Weights of a small masked image model.
Data: trained on flat shapes of many kinds, plain or patterned, on busy backdrops, 97500 training examples.
Rows from block 3 of a small masked image model, named by matrix and row number. Rows with one number belong to one neuron. Each number is 128 + 32 x the weight over its row's rms, rounded and kept within 0 to 255. All counts start at 0. Numbers have three digits each. After the name is the row's rms in percent of the matrix's.
After each neuron's rows are labels from the 100 images, of 14976, where the neuron reaches its highest value: "responds to" is what is common among them. Only what is clearly more common there than usual is listed. The data: flat shapes of many kinds, plain or patterned, on busy backdrops. In brackets: how many of the 100, against the usual share in percent.
# fc1: MLP up (model.blocks.3.mlp.fc1.weight, 768x192), inputs 0-191
# fc2: MLP down (model.blocks.3.mlp.fc2.weight, 192x768, transposed), outputs 0-191

fc1.225 125:136128132108170070145121071128191128122136160124107161141095158140098136147200143168121125024141135135105136107121155117130102120128167129092128120107128079079140114153168181076122184110105142155159191147162192198088083096154159089167117162143146124144114115137100070112110129185158104143140161129153108082101117168128074166132131142116162137163142166163124110145177156066123114052130082148227129148086100139125100087153089144145152092131178068114130137137189149097142152144096092176129150142130129122133094081164159170149206122122121093119118123061147109114128150076138150175
fc2.225 123:107096090128111127130101078138128101191161101106165147133161127083151164180095142155162107204132107141134054110156139130103149128158168080124156127151086143190064130179097153131133190106110113145146148108185159164118137145116141153115118131135138085079069145097138109163111165097211167149057177133094097094182104169086075122133100124131126118116114055102119147119174141128079088123129146113120167119124124088112101148070083192195104110166111144131106087123069134077124109137108174162128167094097112099147147198149112189171115150140146133162083136089166130097110087099174105119
responds to: white shape (51 vs 21.6)

fc1.712 148:100119150167078031210181085157171216191112132134148099091064126075116111123124090155103097160192119173145126145072126175113122067134118134116160120074094122157141106117101122103125082127097131170126124123150109165127171103127122093133154150070128137134129138126127185110141113150145082089126103125121105119160093129183103157134177120132070122162152123115139187128183130137134114146138197121155166183104122148122117138121137141083159128149075117132117048167151184083125134131124153162168125127176190152153160117140122172110129146136136137148023075145125170120155129194133102130
fc2.712 110:174096151157116145118106107049171149126100121119179129135072124054091083124150122140153109102074145157193117171162137171133116121136115130101104062148153130109142115118159140073156112106132133146075128137087153118136125163152121149141110107126106122130104137168124110137117133111099122067165113133144100095132136123126149182152139125140142153148151145104060131123129154126063149121123109116127118117147102176131138111130137110134181093039064138112134138148144191115132154149137151032144169109128142194157103084100106140122092161141146201105187141137165205255168116188127107043
responds to: black shape (55 vs 22.2); its colour: black (33 vs 8.4)

fc1.83 078:209152124097099104123141110087127109097136185145166144152143142155167095064134154215145074116138149102102130096113132154189124151135144102130128177131182135120093162106114070085069095115095116123153140109118115110223171068142154125163175150160130141141128147122131139155092083137107147163144189119139080080113137121131064124082140125143112128116120077205160140151093140121121152153192148107187105113147120088113175139098093126123153078112121129095113137117091174174122161067157097146096142089106074112122086113136122090105170156071215188126135114141147101127155182155073138165
fc2.83 074:114090145098138111150119128108097138111110180159131239129125111113087119079169074074052124150138170113154107194173185170162136139118174129108127110128114166132173058134109121142086047136174122110106129126174118160137139197141090123089169130125087179081098078110138122125148109121147119119126121082158107112149162067121099165091130203133110110123085108149118136125050173119084115163072093079142182140119158149083124144190118146129130100107080162141151109129177126115131126133092142154140124142078155170152126146108145141173089120143152143026142110102137134125115146082166099164
responds to: yellow shape (66 vs 22.4); its colour: yellow (36 vs 8.7)

fc1.534 126:129127138115119090130123127144112164088170139134076094157163134131130087114138083122184122195128132074080141111111097130137161126140109090085129174130084153178096149117156114105126091110072160127138137108092180148093146088171072173179113144142138099137166132072139133131110082122128106209152178163085057103134126130155066119113145168174119190156090083096081130196087179107131153114146124100233179113163135144131107077130111129137211084131103121136103145144087169079095140147176123119091135084141102124052111098147138153103167138102181119143151148123129126158149164187132084139
fc2.534 131:122186094155155139162093087122137113095085127146196128150145160112119110129151160120081142086115136176107159196162092134143099091102146143160113107106168100088178167099103164172145114107104151143146083146186125133158091192182102154146108170151155064103067137112060087164095112148100082050150108162146094127142120078163133174059126115085159093188156166088090103159092172166104112154067113149173078083077111107124198072138136119123102142097177142111097133134176091062159137122135135142118146119079126094149150133143131118127111123103110156109090118130160153078143119167113090103
responds to: red shape (67 vs 21.7); its colour: red (29 vs 8.2)

fc1.342 061:193151120161124144159132137148082175161168116164100161136137150135108109117087113122159094094136152094138105136121096133210102124147164105070105143116078146175078161143143103095080114106135081158167173176141179135201131094174117107160160155144168125176126108106098116124108118132098135174051209164135109049159122069136090143087127191079145140176088145116117128131165183099163158107186138107133149140085136157121115110118092148104151072146159120128076094144123192129158127098161109163076160151114144141128112117128163152039165148096111099123118125178152129131123205156116108177
fc2.342 057:117086089107147171139090087142112164122145144089149110165135139165100117118123138135092081172168083180141125177175193165081099085163125073102154136154120143075124084131130141118139146118165144135133154139104088147108150152125103158107128129160171105161120097119131140150144101129111071124081198100089166139143171161102130152126136181069163118150125120158082166104151095098177120138092136126154164128110136110062148108084123184101171072133085113111172118121175117073141162057111083080158143128133167075172154134088085119143098118154114123066141073122180091059103098211129200080
responds to: red shape (54 vs 21.7); orange shape (45 vs 22.3)

fc1.697 109:101108151150171113164144127168139145146177176146161136121138153091124125141126130143079090033067184123129090130087156044163101157139171127089142109141136165114135094168143098128094179108081138103154159122122222182128114124145145171102111135160071219154102114131079134156030105131124107122166135163114125099131114098093125154124106116135103106158176191072184185078121140098112111149136132103151107100101121123164111123120092120177133105141145153115133153100131138069130132202112072140135179116126121122119113144075175168138204091101167114110109082122158138131134143185177124116
fc2.697 099:120193135101175139130105114148118127133163140108083151071079132127122089100154107132146150134131120110096139179125127180105146091144122118170108134125194143154146247133155161149194163122085140172154063142177126097162156124170082152106123131137149179140135124110091092183139172170076136083113131134160107094157122065138127110121092113144177161128068175126159159184097163109172133109133228131116090073100153132163170134123130173073107116089118126052088141144082142145142144136139144123107114140144122098112113145136116128163055093139176182092158197128134115116161144184126159094
responds to: blue shape (98 vs 22.4); its colour: blue (52 vs 8.6)

fc1.77 075:173129180119105089142170096178131177130186102160110121137141138178160067095096123134112177117182130119149122139090139144161133118128136135120131114144110135164104107117175112079131108084169123131135108102120135154155111129085095027111172101167079136188066112132136182141155169066134171169110151136130162130189105123164126147070130136141123129172112120142123178123157131171141156127147142099100161125079140195093058109168100117089129131173087145118110144124087170091172126099200124150206114148124165114105098069151118093102161156166118156167038096136111074100143159116121072181
fc2.77 079:125124156166163136129126087118112127133108159103195123218209132122089089091096141180159133137136204144116156178093122169166099150081189131145121118118135128116165132105134188083125077136103136113128123104116124130125142130094165100131133156136133076160058093105163159123121099068042062078230158141117126126105118092128159169097151183129144173133168155045088098097112100108168155150119100119144127151076144161132143093163121177100162139124129116115103176125084132123145136116095177106131100090124088162073102063078127100100141093088111131132111143104115155175117085127110160114
responds to: orange shape (57 vs 22.3); its colour: orange (31 vs 8.6)

fc1.311 141:084182094063176102097112174107112095069142133187146112181124108168120141105117155128148110198107123075218104108039122175096145187124156131123109129174128128123101160116197072140113145150148124083114113124209145097100128123107118114182131106127137065048159142104137138172161106112155173108131128150119122124131136138076077152126150107083132153145156186112131188058116131158127179193113079188144126083117162091134144113177126130130132129121143118137131204086148180146149158125126109153094122104126092098121198174148124146133159064137124131118094152131116101125105134144166118143
fc2.311 107:114109087120106134131130160090092170114113117122138149129196130138140173129147120141112110148195074084110121102143134132149119136161127123148095129112123144126028119115065052168172148148135143114132116161177096146146118124189079186110127134123149152200149135091102119115169142134150116170100179124142174105117123165124119088106053136131115098117106059120143123062119127075139143165130187126087174136120129096120094115123140117163144103142173114140136086115134143134135149155128154014120169123142119092114166208082121088117119154170129099169173105147167058025086131069119169146
responds to: white shape (57 vs 21.6); its colour: white (30 vs 8.2)

fc1.507 135:115173119145148094131113141157144166130093165159098155139129115135115129139201140139140124089132198127067119138136119151206175126125133142060094159135109143154127170146108151153118114100126165146179150133145119172202088099161124133172125154099158161114140152147124118129097127179122153164162185107174072072136097105153100143086150158141137148198165126135090104174171172117139119175090102144118116140081081104118118121080058106089183066123143129027097124143165163189087133115104106122079140195119180154114106112101151168123186150146179132091155092105153128077105175117096139185
fc2.507 123:074103147136081091139091102124096086068121116166199076179132167115130146108116131135163076137133097143126128143089083110160137097193140124134101111167123079086134116179146098081132104112157100094052120062116078161157115161167219165106130199098103110142115191128116112141122120136160097120111138124097110081147183109107180106172092138120128147096097135128122135065164201048141066100128120172076121130150136146109137151230116147127116123155159107148120151164168152096157138097106144122149141125159157117116045136077081102115137130124135119185112148158123095145122101157126153096
responds to: teal shape (65 vs 22.4); its colour: teal (37 vs 8.2)

fc1.64 118:165108169118118067123185073146146135163159095113104137140124188140121077122136122176073095109111100121139147169116132146154067147122121069106125163148178137158100200135148145151122158119103114097171191126125162163170155135181134140124142159129171114165066136096130131147104112139109120127130166092186114050129122111128015119148166127132109093168153156087161119139091190074129153149161149128120150113140111153087147138120037099121162074088135137149164107101112182163156088052144076162165147070092083141128115130105118117111137114126102144189128150117178137133125155121050105178
fc2.64 128:137182130141179169118117135118129140112114159091084126142086116158120078104138065108138159159160142186160108050115147213122138138123177074142091111090127106081131097136152157059060164122140159100097089115118143117200108097136086112096166150064142124168133179126152165098197148122144134086139133135075139103153114130094137161089128151108116114086077149182157165109123107190137095108136137143168198186121122130129120110016125074133122136185071175127194118115098147163139100125134095118125159095152072100135144110150125081135097117115085159116123153154162092164148112148160124140
responds to: green shape (50 vs 22.6); its colour: green (25 vs 8.4)

fc1.90 103:161116125142115080139189144133126172149140127146163142131114140107154134149139088125109136113148102110110133130129126159120096152143126055108129119149156217200078159112126111156187158098083129102161133096124113172165132137175146135194132189113135091119174159089113117142098084142062119119171170186096138061107105072149119116111162166108099066153131128092152152135133143065127096129126169127149081111112042151128134107092061112133156067129127089164159094102130156128107114154072129138140160073069146196085076146053095168079105124134141143161149113137144136127086071120082065101
fc2.90 103:126173122070106081086112156087111148107166127129084142147118129135118125061161111135088136099115173106177116127197085163161171124076160026086128063189162135091108183110148070082131142153180145137118090022107152143165164088120145128118113175138115140111089164144121103187112161163114111108186133169121135085135127100153149144098160158146185081136131126084135146093116140111140160186162180144097140068136213155168106135108173084124147106153128144111173140124122180092149146160085105111124125085139113186094114126109126108163121127127106120147125143124135123159107139172057152142
responds to: black shape (51 vs 22.2)

fc1.635 164:112153082168157172145135126151141138160151128161227082137156138088129143127124176106112107113093090116112106114157149091135124164135110130148142082150109145125116084151111126177130173132120133120073159141176121087104157188125167192108075067115116111116113156133120154129125086130110130110104139171133176123111135162086149166119067120086132045126193133144166135062091101071134148045136105181137063117086140079136098122137104119182116125192177125130148151120135127187107155153085080108105134135136061108139118179087112231127150127119114162088183115114141148090143100110200098118
fc2.635 173:149119162130146074132151099104106086150128110156055094124176126165126094141139111125101160169198139125116163158132185167083138130162140082146131146107155151131095144112064130113135141121129135110187123106117127130160152130137097059134132107129118115135146115128142128123129121102119134171201113097131198116122116092084122153163157217147107186126077106103134138130109164091162148192147133115111139130044146166131117131188109143113156120024105142115057152122069090173079108121098161062101155154173079133076118111078142125123134067086082182099079172141140075158145103164139175119
responds to: blue shape (95 vs 22.4); its colour: blue (47 vs 8.6)

fc1.186 149:148132137151131156140161138088144150169147058161113131155167117113151116068102147157120099155141124126126172151053087183179186124125101097142167126125153194086131147121078077102171121132065159138121169120160085182198112117205126150138133126103096091159079176146179141126148116158140132147108186103180114083126094114160150162108120121126133112104125091127165215147093138097118091138148094139135155136152088094086100122149083124152175087121093142100089148143129157161135125057114121118128137087153156114075149158085141171152106122107181119134232105160189131110101159088078156170
fc2.186 149:101130043141147170107095117151151113119111113219132188115103127143112140123130102049121147071120092129123102104199054125115115170105165073127155146152121142160107143147184109141154109112120155153168097142107188157122079121201096085112119092123039105057147147090108134141136164117187105082163117124091121079142042109111104062115102126129152191086116134154139160171137094134079120124143142152188135116127119116102119100135182089161114116137163086113115099161083168164181117104116109152129104150098119149144107155146086154162103112161159143157094189132098104110135172121129069122
responds to: white shape (50 vs 21.6)

fc1.622 135:179115149138113065147161123163123171164160147158150140075172190099125089098122147109106089098157133139102094118080124173094161139120085089082062101137125128123047146092092120167104113105099143103179188128096112155118153142178166083174091099121140120097093163107103122139108154211094102126126132127136101054116180101158114154162164096129101141119143138181142149136185128103134114123083165068138121117144116146143121161136058124188120080076110155142207093112121153121062168101126113130168143110121160160112132091102113171133106093136112182151183171128140158130131166147026112118
fc2.622 139:123118143152147133146140104080150117035142115122142192196094120205112118120171174149154124123140063118129122151085165126124162084133127114075151091191148112158165107134088077139148091114145158188144103174147150148125164168155146170150093097172104139182167126155111169171126153048153102147116130133124112141156121086147137164147109201123165098137127056107122093142156174059099125146126136163125119074110118115116160168091208192171156142101091099147081155157196143147114164105157097114109117119122148143119112120115102156165118146091169100112139068160112085105157139109146208116
responds to: black shape (47 vs 22.2)

fc1.122 104:149150166104174069166152165169138115132154188122091088151137203127202109117100157127119107084138089076101212165128110155229124166102147121104104115114086166125077167157139135123134175104090142129202209132149145192138105099176061129167152165150135122150099118114128152152138129116158144186114189152155120071158120132151100160105129164106149101204113102146131107147123151081112088178101098101078149135092150141157121143120076143132169076111176085152088129116121167194116126130142146160114148142120121109139120124134185124129154149108187097128141094168161094122133169132110140175
fc2.122 107:087135118151144139091095157159123138174161120135201111147149107114154072084169194110102165126087158112138146147081057119106069112117174144123171128110123151142149099105149123138138083108104167134123114117149067139160137101082144153137103149158141133092090098113113146111119062142119170101158085061133131119190157138127152094115124120125126123162181139117089175138142107153174054143167169186132106115111069122172149109136181167105085141163113094181136103193126143134147095141120125143165157175121112145180151154137144090127125071118180193097114126237156129171145137159111202052
responds to: yellow shape (56 vs 22.4); its colour: yellow (33 vs 8.7)

fc1.357 120:206129081145147127118111185109174155139151081119147095089079158123167125113132112162127152112080174111064157132091096143129152153142155096100083189150163157133084165111142172136154104083096161114153125065123177078088154144167133147139131162147112161119197143122157143130088094142085175135139136183087144081133166103101095106098144112169113114132167130154168113182115189105126174110161123102167101096167088114144173076115090159111169081098130144144184076117169170188124170131101079159066132076093123166083103156143134170114101088100161121086159151118150166129127187164090114165
fc2.357 112:087183154172079133092080058139116115110199125117132132175141156166148138076160161141112123144123124063160088085098174122175070078110181097137122124170091166112103169111114169097115099140121120147100088094150173120105102098179119180110152143129115076131057115099122132157142125093125116168144118193089098125146099164128159099221085148132183174111155096132105102118168108093139126168140169199128157095109076106166097130117143135073171145178129095143125183155117092104176129129150140125056129120159112119115100152087119063154101162121123109104136155104152103131101101102086181182
responds to: teal shape (61 vs 22.4); blue shape (55 vs 22.4); its colour: teal (36 vs 8.2); its colour: blue (32 vs 8.6)

fc1.287 164:173112115116122124126159132146144127148097164191157132138136120106142111131139065167057074100128077112159135178136094167159127113105074077096170153112108125118112151123087068105096135102060114135118073141215188093128137140168100145154183125139120128110049147087081134124147094172070124136120163155109162113154084146191074163131105131129126106115135179126142186131118174159118096136119165103135100137115100126142108074107114168083201087142078125131098096133126138162082150133097127135204146060118146176125125164126177111176122134109113128149125121116180122091092203180077163166
fc2.287 159:113124085179128134086155076069113182205111110165158149098154125147050159161117093124175188113127101146123113069160159162134099132149109135116134129155088135136104166145109127180135073187112092142124127170139153126165084064164062116144139129177051122088163131152159127158142122140108185141123104114076125109128137126163174130163138151161152168160146099141162157178100115112162189090149103111171142132115120103066151120111136086149055141124126073138136145146087094155128133145166148113048097128110118144089179132111157122104070116149123157215109186118126150152146151182125056129
responds to: white shape (54 vs 21.6); its colour: white (30 vs 8.2)

fc1.84 097:135128142161156064166210092106159147174163164147140147084108153095147134191124095069084109087150083187075137156162122108078173103096126098067109127107154145096116167127116149102121110130070143140186181082145110156138120109145091135156134157105121141121085158109127117089061113155116087145118165117151146093130124175167118118151140139116118188189145168124134101151162148124136120102149225116161113151083111151128119103082100150147143094108106068120145061150146187124181187115151100129126137118084182136153116128121134178022124141091159112147181138151153156132092130138082158180
fc2.84 100:107165125173148092148089187140115126146145118122128098169134105101122142138143179094091111115127142160130104117129122094091128119247057104023157177150173092053114117123134111131092071106109143148094113127155056110113123144147105134084130121114127134116130130112131193161113089169099119223128130136138188102114114193122144125186211133114151162157124160172129163150151149124091129105068148109118085130150094142132149081162116095148104129161136076103152094136110103112075158146131100185119140101147140099187166100118126118126179096151133133165121133114134077136127073118083058182
responds to: black shape (53 vs 22.2); its colour: black (27 vs 8.4)

fc1.301 186:105112166147125151126159159085115155119189131134177158035140147137125041122134126159136106034156180098114119120140138174139132169126183076116126125145097164145130252094120150131153131089079114107220123125115051154138032072140141102158143133145138159068118101071100183142083143074102144096156137138081106116124148122125075126132136131124111122135089124123185143111176147143119118108132146102130159107096155107118172100189108111101128115111194145131131148105139139132130139162137122148107193109120142191118113154111136109103124082113125104154123213134135157128074140117108123104
fc2.301 203:090170138136105178137172136144184096083132123118120149053143070144126160099126145052050190151112180161152122103117145072090098129130191154089117162170128097136117091142087101116118129128163061128039149115132218101164118136053108153146141120171139136150174152157108099162178129152137120198088087195194090123150112129140135164087148074093149164097157151086156075081137148131132141110153103153069150117105103128121091148080154122124112156127089121161109147165116129098121150115142087126152103090189144073079112110123092106145103117094128110132126138110123105138124092169146085143
responds to: orange shape (49 vs 22.3); red shape (47 vs 21.7); its colour: orange (26 vs 8.6)

fc1.629 087:162108129135164065151198167131146117117134151158168169106157168119145074123184146143127104115135160126117105165179110139174170127133161130044046130118146132081072091145086106110113182129116070121146154102157109125128144154163130157170157116148108054125084197096078108125154096127114112129073166167098085075161148111110100156136113116130113086160123105079151110098130071114122110155126130177153147136090126130101112207116076143146189067106147176105080149123140165144090088120123096097090149168118105173080129127090089113119151102111178083145156092120184131139169177149120151058
fc2.629 097:100149146115135137087121127064147104105122089109177111078123169146103194158193132131146192080094074127167119109078086179144085206060173146153134093159187048156161137109119148133109145156116164126095131081110129177131161102116108114113106160189123172094145180152095120152126078135152152102119103128122164146115130112110132139131133112116149159154140113088082139206127132094103119173081081162164103114167077118151070102141097107118061151153146150127169090074153122107130137124110166150153138108131102056144092156104071090131074126182112082059157139139113128078088104135146143145
responds to: white shape (51 vs 21.6); its colour: white (26 vs 8.2)

fc1.259 100:167174117156147073133132176164115146143128174130143116111112156111137119108140159115138120087098188120087167154131087105196095100179161114117124163098158102095160205089120187164131143101096164153167129123165139127114149138146143116141143195102119123099059109114176134104084095183081091138096144122152109083077111111144093146122172114091130080169183119074174113172138123071166108157172125132128047150144114090155124123148070172114201084127137159142095101134165149213150111083091096125093150126131158110103152125117181146134115088121139145090157093104152186089148170127069178166
fc2.259 105:109133124136110159135138097114094124128111148131145118115118133151193164096082155040099097189076145109192074149104138107137157127121120146103134183125145127148060125169153123137107169123133111117082122152107162037237129080148120135112176180174109161115145127097096142132165107144166121123139104139134086145165091162183091098179104143093127182108128164184118095108095141100117062124122154174116133108131103103121087100157098159088103159111092151167192190115141068105173166162074124163172124137140156140088121127090117112188157109086060058101113167118115106141122155144138150137
responds to: teal shape (79 vs 22.4); its colour: teal (41 vs 8.2)

fc1.100 068:073149098178149116114123120086127129141119140125116149090089158073103162110113134133132187106077123082153143145067131136126146108135094123111137120112136132107169156088163188167109140127103179154139096121173127105135125166110176183131129196087134213140185140150138175118141089154140087084133143114138100130088120131085011205127188084122138129106120192102138085116115114146129080141112074084141060148087135093151138139147119103152169141092161129124126087150161150137115134108065134162046117104127114175129214176124122090141079102118137164112173125116116139080158118189114160096
fc2.100 066:126085124152107144146135095100185147136085161153126106110153132149104152101180135115127124126107240094132144187159102147147167159080166117128133105107103126136112130112119180127152139130103141105131151110171175154163112140205120143139146135155147087131122118125115159111105138107075114088134148119107134100170165093134115175097170066151106203084142181045132071131110100061174143172122126123158138138109141115165035123079154163103149126118147172117130216107160053156125117105157097071142151129088125132080094121064139142155211106088076121063127139114149120120143143155173125106
responds to: teal shape (91 vs 22.4); its colour: teal (62 vs 8.2)

fc1.247 094:203158150147105074122118172156141099104132200153098182123086169141128084167163147113102147078130171151087116102139145140147136141141144112083101113133159156123143092109125168088148176135113160098203104143075099135120128108184168136149127104116130178156133131147123121118114126149083091111104196127187174080150108110115132132193132194123120145154189161155141096083151143092091141078167105140144080134104149121125145120171055190112164081077099123068103153080107191169120121152118126110077139125119111190095131080160086166091143114134097201112112107075139120148154145066121178113
fc2.247 099:085110172150137162119170120104168137157093110086156147127164119064129138179094133095167098113201178152077081076104139173141158079098146058072074120159138132116135116116113149140068133112072153124073169159118159131080131147079100120114106100132136185122111143144160160173096155125156114078107083175138149157144080169091136200069099108083143153181122084178072151101098132106191075106101106104153133118143134146096154088099109095200117138117087126117122099138157111162165093128150145133133112085140103156141121073182103105128084145159117113164139113084109146099106132039108111124
responds to: black shape (47 vs 22.2); its colour: black (25 vs 8.4)

fc1.694 152:115106153126064037120149110111131119127153116127140119136106116139139117094090172152112135052138129156131111161119091096138150159142125088104113144154113124113074152143218150147112134074076140095187151109078106193131093126126138115134091115098080158104112107117082170134137150178098143097125154096074176077119178113133085114116151157108120084130105146186110112111143178060135196115122082116107160120164134178102078067142081063184139131052149123059176137096162147128097120106113119179157135109154137109093103104135120142116139084143170140157061127175151156164176184117138077096
fc2.694 152:137114161161104141115121148117115143096110103125086153164128110104190179124111129053137145129111139094163096136100163095100107109162203158119132182155132135098116107128150110098051199177162197122084133159168160104143078092125201119120136083169170214165088103139127095146111076123087073172125104122156128086135087126114135149138081105140133135104115159138138132128127159170106137130092176102150141132110116110156150097114148131098175116176134116167133183114168085167105150176102095064150144074130189190123127120057170103138190136160101117146146134072177122145112123091117182191
responds to: green shape (90 vs 22.6); its colour: green (51 vs 8.4)

fc1.4 180:112073151101157142086150121142075096103136126081078147091090140117135139117132134166233086137113111160139133118143091147138121174129121139127115105160133128132157175123136191231145094182124130111126141116103167154131136103109195139129157188043105157086169061132122118138123123179116166152143101069141123147041129123112151086128120110095132096145170071109118115166108129135131163156153082137081034106139117063169196120154124134148139145103175135122121128111095092111127133100095108150142206108145082164141133173115121085124164101161126140072134158122149189172070128164136154131
fc2.4 151:137060191157120091126134027116111159126149145155127122210223150128126126105134129141166125131193130143150138160146142131149121126120136117171101115126139130121142141103121089063154121113114148122146129123047151166167166172163174085107130133146106135144050144096176154129119099015073129168124164086104087124148131107092119114138141205130126118111146103089141127000134127138145145165140151134120140130039118173145045128160121119132093122116115120108150109122068097158109135130111138138154131132109109190123111085104136118106174152094111163116115139142143133199118119100126136089
responds to: orange shape (46 vs 22.3)

fc1.251 146:146050140170106098106116130164122095129087141143110075163081190138134104119138096150124065057122188125130114185123072176116092159100120086111160132143118085148116094184101170172162158180101145116173150120118126167089114119181182134063123175106131069168102138094101107129116094150087162096093162067162098093090132146138127132139148176161137151160073135110169152127049182122116167172097075092166143113115128134149183163096096111086093084064129160113106163116079157108124128100175173102115137125127139114108121145074157129155126086163100119137164078152125116156165120097086155155
fc2.251 153:166199109132168137083075147067124155170121099137171168207110085109135133115103213169121104128125083172145137131151121114117126140124180181210117144134189180153160147102168130072124084067123072164093104177103140127073159148158105100141113133164103125113112171075140149111154135107164157138132132158136103084094123147072094120095100099132171135113166147147095133146116157110155142146143119091144080087133107146131073095145140144145159112103143116172088055145125152064129097146190139142150124049064111152129120133163124115158123139106174208094109125091136163127134128093173078154
responds to: orange shape (50 vs 22.3); its colour: orange (26 vs 8.6)

fc1.75 102:168081094170111073146162099126155104150103154130124129081114150144183056097153082145145149048093119095113121163124118164161142149105151085097083156112179153127077077130139139134149160131125183121212149104113041177185119064189149120125145145095157140142164154129149107098124125144087137110123181177086151050108152091105077138138190165183118172139142146122146100102133114107132134158143155091125080122129129148133154109076084111148172055066100111138108108120131166149171136091151119167111158076077120135119118154149146139085101124084180089145134146173143110107101173148153082150
fc2.75 106:141108101173169094099167091151108087153147078132128148155165097086195089090051143090101152148141188126135098153135131174153125170219193135119140092162079159188102084128123083108135146139100183163117175113097112129058145135127173126110120134086164138146170093091142167164123182125143177185127055133109089105115126103102147121116130145112134081158174070172124177090163075089160154146146187156134114078115131133137158124162103174154116109138095103088126170157105143109120117136115139124152139113118176116130115144062141147093143131081155140097120115103157145173218099105112183138
responds to: green shape (56 vs 22.6); its colour: green (31 vs 8.4)

fc1.229 102:163102111103112066129121146137152107123105176139080170147159109139112091114133136162189112152138148109100126176117116157179119115153098088052101184119087178120094158128181132110150060084133151147182130133130087129157169062174133102195142152136058151154126138138074115129092117110110114224124170138148084062126143080122094110150175168143141150130125112192118124135129152124089114143167114084158100136133109144126163073125053152116222072085100123145104108148137182176106147102120101151087133110097140109135104099144141164073117162096161141111153137124125133138108177084049107168
fc2.229 084:141128085124120119140115086171135166068118132139153167168107164126227088120177127116112086128124153149132122078156092144091165058161140128104126119037100048099149101118129116136163066057113097126149103135143148119130089139060101132177109212122109097112074107113089097116128102109082091182138157115143090100195145081167092106157143153165142080135175165158151120138087108098137071076123089153102076119101133100143135140121104151099109077139177134106106113124117147124129149099108115183110175118164158177174108084116143118165125135099174107141112124180175077132127161150172118165
responds to: yellow shape (80 vs 22.4); its colour: yellow (42 vs 8.7)

fc1.103 076:193155181106070080114127092130122118120111187164139175138152140121159123122157090145155107097132139146100156178100071108137131159117125084063099174137142189161074146127150139105110149072101161098166132126173138117218153130167163149178149173143144110093081161131124105125123103100061161195148190145122125054140114084099055130109188109096121078118145181144121147149131107140144199153143126103162142114101130137108109177157060122165179080093082134108098088109133167174126120105133131169082145086099104165084085110072122140099109116129123180117089147139146155118136144188110127130
fc2.103 084:164156148158083127119115106099082110109110150109150134129147043126184141190162159140139082155131120143095120122133124128174154120094143187172135186153133149137108216117138197115089118141079060169094138118125074134094127125176135125070132146154115170127134136128136075143121087106115137180162146130175124113110194127122146131142129128088141139125131114180103194098189137127098102120141156175101060158063190138090198093156089080117084109125134115155118056163118154099181150165152139183082123146102196151132093124109162098077113155093152130164135132080122064111087100129123113134
responds to: green shape (49 vs 22.6)

fc1.751 102:135131151150083084167146197143141124132168155173179129177141117115157090134123141106136131087115125148101112127149170137177117163196126143141128151129097188117126201165135137149125135121109112109131112116117160147135080123162069117136115127177050091152054112123102101149134119125109153121105146090101106075184105103125145159196171143091114080143166142149170148147118189051141107117127136075163160111114121135144145074122054172151153031097135110145169108100182147136100134177124109104048155140047168181141123127078200152128142122100151099081115094139177137133100150122135122169
fc2.751 105:099176140114167140119082169033127091081093083070167113133127154110115098151163113141137142080148162135118160094176135120111057112130115125152123131177177104098163131108162089166173159162105145193193133192105103117122119144155145120138117130122107117172188171144126147184135101115100159053153176149114137070196128136140125144120082132106206128133136171109118122142108141053126056130125140119127115097097152101099143109155165135147160053167162056164123139157106168139130179108150083113106142159053101146141182115123103150094135153145159131150132160187178105118109110090136149151
responds to: blue shape (97 vs 22.4); its colour: blue (54 vs 8.6)

fc1.521 088:168124125158101115148154139114135168165109139127119183148147137103123104127119128124093122087122125117114139169074084129071138113159098079107129095118119122124099163138146177128124125057090179126177147160126104155166108072182147140208164153110143164086098200112157108125136088121121112114108199093154088047114129144118063177156156126082140095146145123125144100102150156141130165159193116112194110127126113131133117136145065183160176082099128140130165075124161192140084124160135095217115153062128155151137115123094085140094126086139057209130137124150171169134087106134071094117
fc2.521 083:153116123177158132129064123077187146105115083122111112165126123106146146124156164165121110072066132169148154114144133076115112121130190144138121124073130182061136147109145189153117109088145155099095181136168121102162140134102130181116153129140143142066187079167140110091140096143192150136179136105197111196143165142132144140083130081111147137144095174141118149136123152057136221133174135151165066123144086131100100106062137166137113147131140164089071090088175128142137158126148079112121145120084116151106149124174117136144098148113107080106116078143093176067096126082152159195
responds to: green shape (80 vs 22.6); its colour: green (42 vs 8.4)

fc1.88 066:180138112119067094143155175144156125187136121109135148089127186115129114164155168132090100098091152161098115156140063127136085097115154100042111144108161147107144129160163184135101143105123145120197179141109116125164105126183156149149177125135126114159176135154060085073089121117056117145122143169096187061119114143119106135107158153131091132147106137106156110160126133071136124062177157101146102145130115176137139098119068171089172071077151145124109127137086180154157113133131106152084147077114099114128112093086091173089129132069085112184120138183168120162045141077158134134
fc2.88 081:162101136160103144170138102113116158103091111152105094084134160138162123095118101105167189104130116146116054123142158161119162194102064158126132166068053144077074117135120130119106185152129113083074121133101150137088079102133108131134157079109114166103115123071101132099102139143153147184091082104071159130098104102157095073070091112098091165121176122169085121076077104171164088125099105148148151164140091108097139138109174136125098162146095096165136134076146112061230110156118103155102124155123068117132100171178123114160090183139146176086102131114113157131148099138139083119
responds to: green shape (46 vs 22.6)